Weights of a small spectrogram diffusion model: 3.1M parameters, 26041 training examples.
Rows from block 4 of a small spectrogram diffusion model, named by matrix and row number. Rows with one number belong to one channel. Each number is 50 + 12 x the weight over its row's rms, rounded and kept within 0 to 99. All counts start at 0. After the name is the row's rms in percent of the matrix's.
After each channel's rows are labels from the 100 clips, of 14848 (inputs lightly noised), where the channel reaches its highest value: "peak on" is the class under the peak. Only what is clearly more common there than usual is listed. The data: short pieces for a synthesised band: melody, chords, bass and drums. In brackets: how many of the 100, against the usual share in percent.
# convs0: first 3x3 conv (model.enc.2.0.convs.0.weight, 96x96x3x3, standardized in use, each kernel summed), inputs 48-95
# convs1: second 3x3 conv (model.enc.2.0.convs.1.weight, 96x96x3x3, standardized in use, transposed, each kernel summed), outputs 48-95

convs0.75 093:59 51 55 52 64 63 33 55 67 48 58 61 56 44 61 46 52 57 65 52 49 56 39 41 46 54 28 56 58 36 54 64 48 46 51 46 46 48 53 55 61 67 53 48 56 42 54 25
convs1.75 105:50 33 45 62 42 32 54 58 48 46 32 45 39 64 44 59 52 49 47 41 39 65 58 53 60 28 51 45 70 48 51 68 22 42 45 52 54 40 35 53 27 25 54 52 43 46 44 64
peak on: no chord (66 vs 21.7)

convs0.16 100:65 44 50 63 62 53 49 66 70 41 49 62 36 63 59 72 42 48 50 57 61 66 53 54 41 26 44 49 45 41 55 32 24 46 50 53 54 47 53 54 41 59 48 59 19 45 49 49
convs1.16 082:34 53 50 45 56 24 41 28 49 44 31 16 46 50 55 65 63 32 62 58 35 49 48 62 43 62 51 40 37 53 44 55 60 55 35 49 84 65 37 50 63 27 42 53 74 48 44 52
peak on: no chord (78 vs 21.7)

convs0.17 086:44 61 41 40 40 65 48 81 41 55 51 63 68 37 61 32 51 56 45 25 50 49 52 52 53 47 43 55 34 36 54 60 46 36 55 44 39 57 43 31 62 43 61 51 65 59 39 46
convs1.17 089:35 64 57 61 50 47 59 54 77 28 54 75 55 69 55 61 30 45 56 72 65 42 54 46 48 45 60 65 63 39 38 30 61 53 46 46 50 57 77 56 32 61 67 53 51 47 65 34
peak on: no chord (63 vs 21.7)

convs0.94 077:57 55 53 43 47 53 63 63 33 44 32 39 40 53 34 51 46 47 41 41 38 48 51 48 27 46 69 51 57 47 51 45 57 51 64 60 66 55 30 60 47 50 38 35 42 49 50 31
convs1.94 087:34 53 57 50 38 70 50 82 46 32 56 55 60 43 43 41 53 55 47 53 71 40 70 50 60 33 43 45 59 49 53 52 08 64 69 50 33 51 47 32 28 53 33 52 53 60 52 39
peak on: no chord (45 vs 21.7)

convs0.18 095:46 48 37 11 25 38 48 45 57 62 53 65 28 50 55 38 34 62 51 33 79 62 55 37 59 42 62 66 43 50 62 64 76 51 44 51 64 68 46 64 49 54 52 46 64 43 38 33
convs1.18 117:49 57 58 64 50 35 73 54 60 46 60 41 59 39 30 52 48 68 55 58 99 58 44 55 52 40 50 49 67 30 50 43 45 54 52 42 71 56 42 29 41 59 41 57 46 43 71 35
peak on: no chord (50 vs 21.7)

convs0.45 099:44 55 44 59 35 46 43 59 44 62 48 43 61 57 45 43 49 50 56 59 77 42 44 54 01 38 52 41 46 37 44 53 51 44 61 45 58 36 65 59 40 29 59 46 59 57 59 64
convs1.45 104:43 41 44 52 55 51 45 37 50 78 49 65 55 47 44 49 59 57 52 35 52 45 41 42 06 35 60 44 51 59 45 34 46 46 38 44 50 79 32 68 48 34 56 82 55 25 38 65
peak on: no chord (53 vs 21.7)

convs0.25 111:57 60 52 53 53 40 45 52 61 44 51 46 47 52 26 81 53 57 28 60 41 38 53 50 50 57 57 59 52 63 46 63 85 44 69 42 52 44 39 41 47 55 57 48 35 31 27 57
convs1.25 086:48 52 39 66 57 61 60 43 63 42 71 59 82 55 52 31 31 36 63 45 39 65 49 11 49 49 69 29 36 65 47 38 57 57 22 68 55 52 56 51 67 47 36 56 49 67 53 54
peak on: F major chord (25 vs 3.5)

convs0.78 084:35 48 58 39 54 46 53 66 38 36 36 43 28 62 69 58 77 59 33 56 10 67 64 65 38 41 56 49 55 61 54 46 49 56 47 48 25 55 69 59 36 63 33 41 52 55 57 45
convs1.78 099:42 59 46 43 45 09 65 42 44 56 53 49 55 33 40 74 49 50 42 39 44 49 58 47 52 52 56 60 43 51 54 66 55 54 44 46 15 39 34 55 77 47 55 63 54 52 59 56
peak on: no chord (50 vs 21.7)

convs0.89 099:46 71 53 61 68 39 54 54 53 55 54 57 65 46 25 75 38 81 47 60 52 49 53 54 49 75 39 43 55 34 56 69 51 53 58 44 35 54 24 54 47 42 33 50 46 47 50 47
convs1.89 104:46 47 54 52 60 69 47 46 72 56 60 56 49 49 45 56 74 53 60 55 48 61 40 59 38 54 61 47 65 16 53 47 53 46 43 36 44 63 22 56 37 61 39 66 61 45 50 46
peak on: no chord (59 vs 21.7)